{
  "dataset": "Morse code for random letters and digits, with fading, noise and interfering tones",
  "method": "mae",
  "mask_ratio": 0.75,
  "encoder_norm": "layernorm",
  "encoder_layer_scale_init": 0.1,
  "encoder_parallel_block": false,
  "encoder_layers": 6,
  "encoder_positions": "rope",
  "decoder_layers": 3,
  "learning_rate": 0.0077,
  "nesterov": false,
  "orthogonalizer": "polar_express",
  "adamw_lr_other_params": 0.00074,
  "max_steps": 18500,
  "batch_size": 128
}
Rows from block 4 of the encoder, named by matrix and row number. Rows with one number belong to one attention dimension. Each number is 128 + 32 x the weight over its row's rms, rounded and kept within 0 to 255. All counts start at 0. Numbers have three digits each. After the name is the row's rms in percent of the matrix's.
# q: attention query, key and value (stacked) (encoder.blocks.4.attn.qkv.weight, 1152x384, the q third), inputs 192-255
# k: attention query, key and value (stacked) (encoder.blocks.4.attn.qkv.weight, 1152x384, the k third), inputs 192-255
q.57 104:127137106118047123106122139089177137056114140149181160142132082102122119136161127123063123129141085167113076183088085095200129105115103153159153162124187127115132184175164065113181152106131075
k.57 106:138167200098132109161124133131072160161092131142115110127158173163106144113136096146206089138128185126115161084154125122148148097129108146129116120124142118153190140095103154101147084113113103
q.58 108:104145168085097143111129136081107077093153182102125135136081146102177168119136125102135143117180065076128228129133084092143108122105134094149120116156149148096130094178043112131152134125069123
k.58 111:137117124196122164083149114142082167101128144151127163172116129109120098101128173119106099136114100157184153085122145175073163147154096143145156143086098123111141146150134133216091166099125041
q.59 091:138120120177151090158205095149196092140146126045159170154155154131107108175093195158103126163100092112099144165155143131120129126073103147131086124134122163119123126165089142138111137180122146
k.59 091:103171132115150148112099111159109112155118067108123169161142127119139121152136066173147108180109175149126095108143071098133134197124127157114146126168153151089113117184180117129078116075075164
q.60 091:127109114092104077113147122114133091100138074119075155192171130112156140168116153147129156168109142100141238160093141142182099093111154119124148196136115082131115113079097090134136151117170169
k.60 088:119191159128100149110164123162073095177066134143152118113130077124129118161112158136068150086180162057087046139117145169113162089168105117119113053171125075185129195092170064164095126144118169
q.61 095:131180131092064056134139097115133189166138116110114138125166086207160127125140104133103145144137049091087207207166077084141190152114078077112147111136067180132131166105111182103134141114139139
k.61 092:087163074204108128159118109139107177132128141133062121096172152077113163092110046143127112132181150114108121171096117083141179093121086153102147118133109137100157166160127080152078118141155101
q.62 074:151154118174170157124125128110110120079151109178148070102163106083138185131142127140136106143149168099113134134103135128111048067120180200118127123141126102120127122096148109095121072108110119
k.62 070:125085156069088170208104063059165052145149152136161195122136063112037099163143171142085097129128153134127100092126155150143066142130166080065158198159143128154138088084112108143121082139090160
q.63 076:166093166153133093168110188124119077112099176163115122092158108086160125112194148151073135098154185139141084157109078138124146123145144109088071055107080099150098155143162155099100140144104160
k.63 079:138114179105143122169111080109152098169187153183163173110147096196109127148163181127148106180130081089102188099129106099158076109077138164070106151154141122102131078092113105080091107104107076
q.64 120:160138162165093092119099115152103103123069096128144156101215169155156114142105117148163115107116155129121151118183200091127120181095133175114152044142091134117105136145138085146155095168117154
k.64 113:119108110128166124099151131092124091093096159182093082110096120068116133118111114175139110171149065135135109152112120159107106120135056129102156111158107158125146139131132162139131171134141074
q.65 106:140148150163089057126180096159167115181160126089124170193127044152170156122137177155034090097178113057130139167204098079169143120090133098054129142176109132150219090114104108171115129068140097
k.65 105:153121166083105137150109051182140142114106134151126102069130162159147096184082136082114075148161134081139123103148111174100148143209111134100110147146124090166172097130110100178148158110153112
q.66 084:122072113148147140175142159167116158225146164146145123109143100109177150142175202160143152127153152091107153144127116083110081145095137145108132120149136144115134133105144128169060069119126105
k.66 085:145118131126089150108115071107125103080083058141108115075181187160149134171194141216095121141138134162132179107188127176128175112132074142131096159085135140144178080075088126152170133095109177
q.67 082:088168115133143116126152181125186168116097092121108112078153092115157130165102178110114144135099130241143155143157158059118124117097158111127160130114118139145127096090185143127124163152107204
k.67 088:174087113154141094125120101127166199199084160112129113166143137167146101147117120098183145190146158113092125104081082130116131059115055118113073091065137116123140136112127149098121105078103156
q.68 073:102117130160137127127123126132189080128233096145138132177167123165069124133081095087117143118062097128170101135106135139133149147123116137116093129179133120090070125093098196135126141102129122
k.68 078:080188117145075121103107184165159088184105071136122142129061138099136164162096086102132196158113077071083187125091130079176177121160162150064127131144165082131154117136170149106102098112115111
q.69 076:118099186147119105130164122169068110109064143091102090095062145152084099099108080159138133136146131201105097116124091177125194173154097077141128153140155075162162146136141158124154151112079086
k.69 086:140107180161112145159121112173101157080166132119117092129091089128088154177116177170098101113159174093172069121132147151154118159102121178141149183098119187162152180178106122151131153090143060
q.70 072:126140069128099186107110102139167118114185111134107129226164066123090131107165145152080168156097095107140103183104065133130062164091127124129089147152107146115090153146126060146105081157103151
k.70 081:142182217152111136112135129135103152142141135150137127150128148128165087120143080110204105146123097152083153113102147114096142138161094151032172135174123153093098098139088162090113140099133087
q.71 078:193138107154080164142143113094150144042208132106160173179166066143142133166160129106097111101107111117115115143155159080173061157153128056099164109151109110118069098158098073126169092148128145
k.71 087:122142151097145125103132162032142057166089133073096071148135110082139085127130088130115114142163030126112081170135156141094104166130126137190146139113079098135094112130152137150180122190117154
q.72 074:146113070071164101215111161084111114152114150119206131134095078053135091143159162036133137122137147122080110156159145147109145165092097174159152093116087167080165166144080192137118199171071108
k.72 075:103181132151111127086143108098078141098125165140111174096184159133149073104113143116150097116104156105157172136181149174125143105141151156148088098108107143109138149145066180142098108127155152
q.73 068:089132158144199159138133108137095113100090138102105167131145138106116104193134084173145133101132086195115097123187125148126141133137117152129152149124121109153155213078155079111110119126110093
k.73 073:117124132147127121174105095179082174115186110153087152089115060097120148128114147149144115092141173166140073158137172137162085156119159129146126127175111164124142153146090152162190188151128089
q.74 075:129129065098141168128138100125155095114186101124097148130119077123178127137127176094117164134135121062136118156060129098114100125136097095133151137137189173144124084143092123128100145139176184
k.74 075:123169163156165087107158168155232150186108141159144157095201123200071101133132107064177163143061098162113111162107116071161110130119093091088115115176129106101109108096140129120112087114139184
q.75 073:119171130097104140108117080122150137094106150129089124151101207120129140184126107116108123105184108108107078096159137080139152146136164132068130152129191100098131160141149153136076154145124144
k.75 071:159166132130203167130085147102093125180159157105134128075135144123120120088079174106151122136153204115140125120134090135193138115113075118075140150155131117107255117164133099112156108163122112
q.76 072:044108115114170070159140160111102094191048114102115130111109196157135107148125127089175182171080163170134148108150113154131146040124134164147108081127153173113175169153114179107157122157133087
k.76 072:081120122117109153123143146091077134137099098131181122099122122151202116117141153153115116147108149181135141137140069146117161074119105172168123131121146136128134120161166072149097162129114126
q.77 082:126148117069094133139114093156174143177169134157159134125136174122161114098111099061084160177090184080131110133121155121110160139135121105132123156145106168113115124131072107127170106136093104
k.77 085:125174090049157140126160118109130046131125124126148088167127173121102146091158099193106117127119097125117134133145157154071156164160119187109171116115136087165127128101136155118108102126128110
q.78 073:115126167174046149111169117083161130107104118146112089198084166106091164179096077092093083116151059175159086094128106109134194187167145141088122162130124093129101131120105091136199121113116107
k.78 072:141143123138136125131093151146148129189131144083165099197062045127136130175139140108093152133163114075077113099134119071145118145124186100084130083086170127137157105133156124160101161152086107
q.79 066:132130086148147156144156106183139130176150120154101099162096121195108173126144124180028135117086106096175122137065157130085032187124148126110113154141135106171109117149171094099084141093140133
k.79 069:123180170096132140131164186111153161140082057099158090091132160101172120165141140082119146128115111127099124092126070098184140090199151091061139163125151100117122083100146117122130152109155085
q.80 132:120102133166128134143173127117073161120106132135123098130166188097111098157121089086129128152098093106078111144107114157068089141093199162100146132152143077133118075145100080105190129086079197
k.80 126:141118098164091132189198137143127146123147134163121137127112061125113150119138124116087118170154092120173111117129151135151122131159190110118095184071096098140084120127186115106118139145150147
q.81 142:125122143176165126177123169125138097199086112083125180121169136206120108139039106071121099119129086107160159151131162095174144099114171089066149173130074126153195158152140164102155160083166153
k.81 126:150176151123141121143178170179143134169093147148169081107125129182122103158106118152214116131092121094160158114094123154139090153090092179090094121068143156141114110115117139137208143139139187
q.82 145:148153141137122130182100117139140218183120160106110136150107190153129133132127198071133164150170164118119084124147130111155144124124097168091167098139069114112095128153101158134174107144107094
k.82 125:180088107175134088110085107107150041080100138146138134129203123081164090151098124096130125136068157114132182171155118103103191092094124105130149177133092155146164158125138138122147087109100157
q.83 124:088185133146176130137157135110117141148081135125112110162186148132147147186140136139159133180124082138139119220155154135233184084106160153080115140132128150109131120166133149109143107111096187
k.83 126:155111142145076160138134137122136069128144156148144131122134094122181104130115114131155164129131084115090147143156071108118137082127106129095092118122130106148090176123139200175137134169141144
q.84 129:138101092078132114095112202134135115159127150153157125111138092104130093089151150113165161124102092102098095064143171153141183114111132166110102094164132147118139175147162134137132086086068142
k.84 133:131075196117164130063167134106139075083167126072139176151065095175164120091148200100107157082144168143144126079141132105141129109136107134126147133101128216171089134117131089147117142102142113
q.85 126:135087158120103143129138117081128179173085126095115162171143145138133129068115172063131139138169144134138141146143093055150117097107077133140105113105107099120096195095161121183124100078099026
k.85 133:170155170098117137119115119130099099084157114143156115114113158130160142128074126125092153199109105084137146165191088130134150105176105189139097072080131086158119086125137169121077117140136096
q.86 129:159117140170097112102188114147142098111156117125157151135103218147138107144127111113124150175172094125167210091102160156139126088136106139088099110097055110088168165100140092154131140153134147
k.86 127:099034152132147124159136106151110139149115108095101161118153116165110135104165128112109156141136217160073090133118147123126130110114051153129106159136146091131072164158173173134195171108121066
q.87 118:129113127116150142178142131143151180110154140141086178151100097190100146141167160095110164108152116101116115161116156108086120113112176154151129139160132120182161093131117062119142193107133118
k.87 117:122188155109113072171124130184176084089097099196116146101144124119161073110128121130221129092070128120125160123183133096112152110118089138131114121109164112090131152159097125092119077175114121
q.88 117:143163127158146104106129101118100204186113146154126175093141114162124162138144092153092128101138080151142148159121077128180127121151115174138131133076093131132161129151086129126029123087130228
k.88 111:130162127114115107101156117116072090136137107122134126116144081090096153125196114125095104121151131246112104185071098165122155138110146049236142099112107170099105096102091135078122162140163117
q.89 129:136136130088148152160093051084169086139109152137109117164165132178128097155090159067083137097082135142057126097166093179171129078119087195170096115127085143142217160148132106142203080120115164
k.89 125:115167146190126091112106138114175097111144118169118099133136122146078145093117144093148102118130111131177137120131122106159208107141132066072088108131157073099171141155144136136052099111158188
q.90 097:153123103137148147162080113148121153143141094168140182120168229141111085096072150069151113129177140142141115130129161121157131092113122172103124136145160161095140156138140086077103151139128119
k.90 094:086165118104166147148105135102180081100128126069114121130079120172140107109138091125143142104091108137113122101180094096155123099129146095146101133131132151143157142105111128110148109153079178
q.91 090:079135142143150164122096103135126104133165120151142079095148115104061167137122142088136137132140105163139111163146091106136101120162152150045132102107181170129102135130113086162108080150174160
k.91 090:129141160137138139178116107074155146140127040134142129142132161080112101103148143089094109087125139103118175100094132097139148084188108191119143103140129069130145143187068164056103132134115108
q.92 088:230137113091163156131109145161120129193107152151138131144158168147154122056108188159169153144114181151102134133150146112160092119094131146129122138131148098119082123145072136169141087121096148
k.92 094:118118135109109138148161115105156158067152105163082124147123135152135122113178135136105094152092093207196131124115123125082120121184084134170134125057086106069144126107126114089160138060154110
q.93 074:130166166158127157102121116153059120121126112138093075127159177161149100111081163135215094134060099163141104119118141156073171065164179123167097141151120098162106152118145105150129168112159151
k.93 073:128129123096140151114168126126123166110191167126107163167131033089095165126132109094197134179113134128181095130131128122129171114094079196125128152148129150154205142147073123114122149083156142
q.94 074:143162171155105096118162154163102101122138123111120124120143211131104109123119109081144069155145078137119134125083130167138214109152155074154107135121140131101115101123138124074096101067097182
k.94 073:135120135091162157155138108047178168098143162095157078111073086161102208166152092108103179110072146130188170193115171089082101148113082150159142164092154140195190198176137122108193161140113125
q.95 072:123140132143117109130100066103120086132108158068148161173090139128153096159139105123162145136126133129081128112136127161131177129142113169166180101162152170140141157169098098101138128153089105
k.95 068:142144088138134134138123109109098133089188115155173113161182158136132158081132179175149147123109131206062136150091179107067115176155123134133126135177149149114188157141109106094129147128121133
q.96 121:076171139168102138116134131136197096125159162111102176116145093098129106096118199083172093060178127075191110117142130118185096131138101162071156161109109154162130136127064097135141150135156106
k.96 127:142108124067125113156138102186160129163144115122122153183098157128072176111096077094201136131161144129135135147168166140145112087128098143127120217116166119133182167097107114052116077175058189
q.97 103:118133120112148164107086133122152104125077086066111105091070122127103140108082184082127132113134127124183100179130077163118131065116154079173171147124155137106135127099093152112106182152164110
k.97 104:122145140105115116135156121203139186172133113116178158110103169147140125077143170069151109181167159131126097163090111167102130077127135123146120156086115121105079180170126156094073073113112147
q.98 088:157089174149165093104078126124173127127152104093131135169177124121095088107115108118078105092175067135157135158166159101163150143108139162086151087146088134062161124134066153155089121117087124
k.98 097:085155148098042115146096115112123145121166135165108162105076146123167165106087073074106139158103127158120165111169087169123165137182142117151146159089144109181088115157061151111184107117139166
q.99 085:106125186152094165145124122129127193128134147203136109110085145120101118158140147111206055100160116174168090136156157152136144152145094142101149130101128143114166140144104131110126078140123182
k.99 088:146103126108132181116085079093175093119145102092114184165106115149116164160104121128150146118139137139102129176154151109154042177114188153093145136098139097185144162116099111071142149090120171
q.100 081:125123124123102168075103140111122082103175114106146119158115136159068152171138097093141133106093070120167133111063116116114144155142113120133056138127144145155076090114094054103087134092131170
k.100 081:106158170122145190088126129086150157198133183079193142189115122105098177182160156116148167106122135072130172126085083054137137170125112137058160152174161109144147155169119143133143165125144072
q.101 069:166154089080119101139147117129153118081127130085100121104124143057084155120107127144075162098104135192120059135198128061118073162110115034179118164162166119183117121137121138165153105166124076
k.101 069:135163073200109078072123124141111171121070147043140120114122126118089115127143167104143107107172082150080109135111160142124172133114177117082116093109120173074135103077111166105166153125130196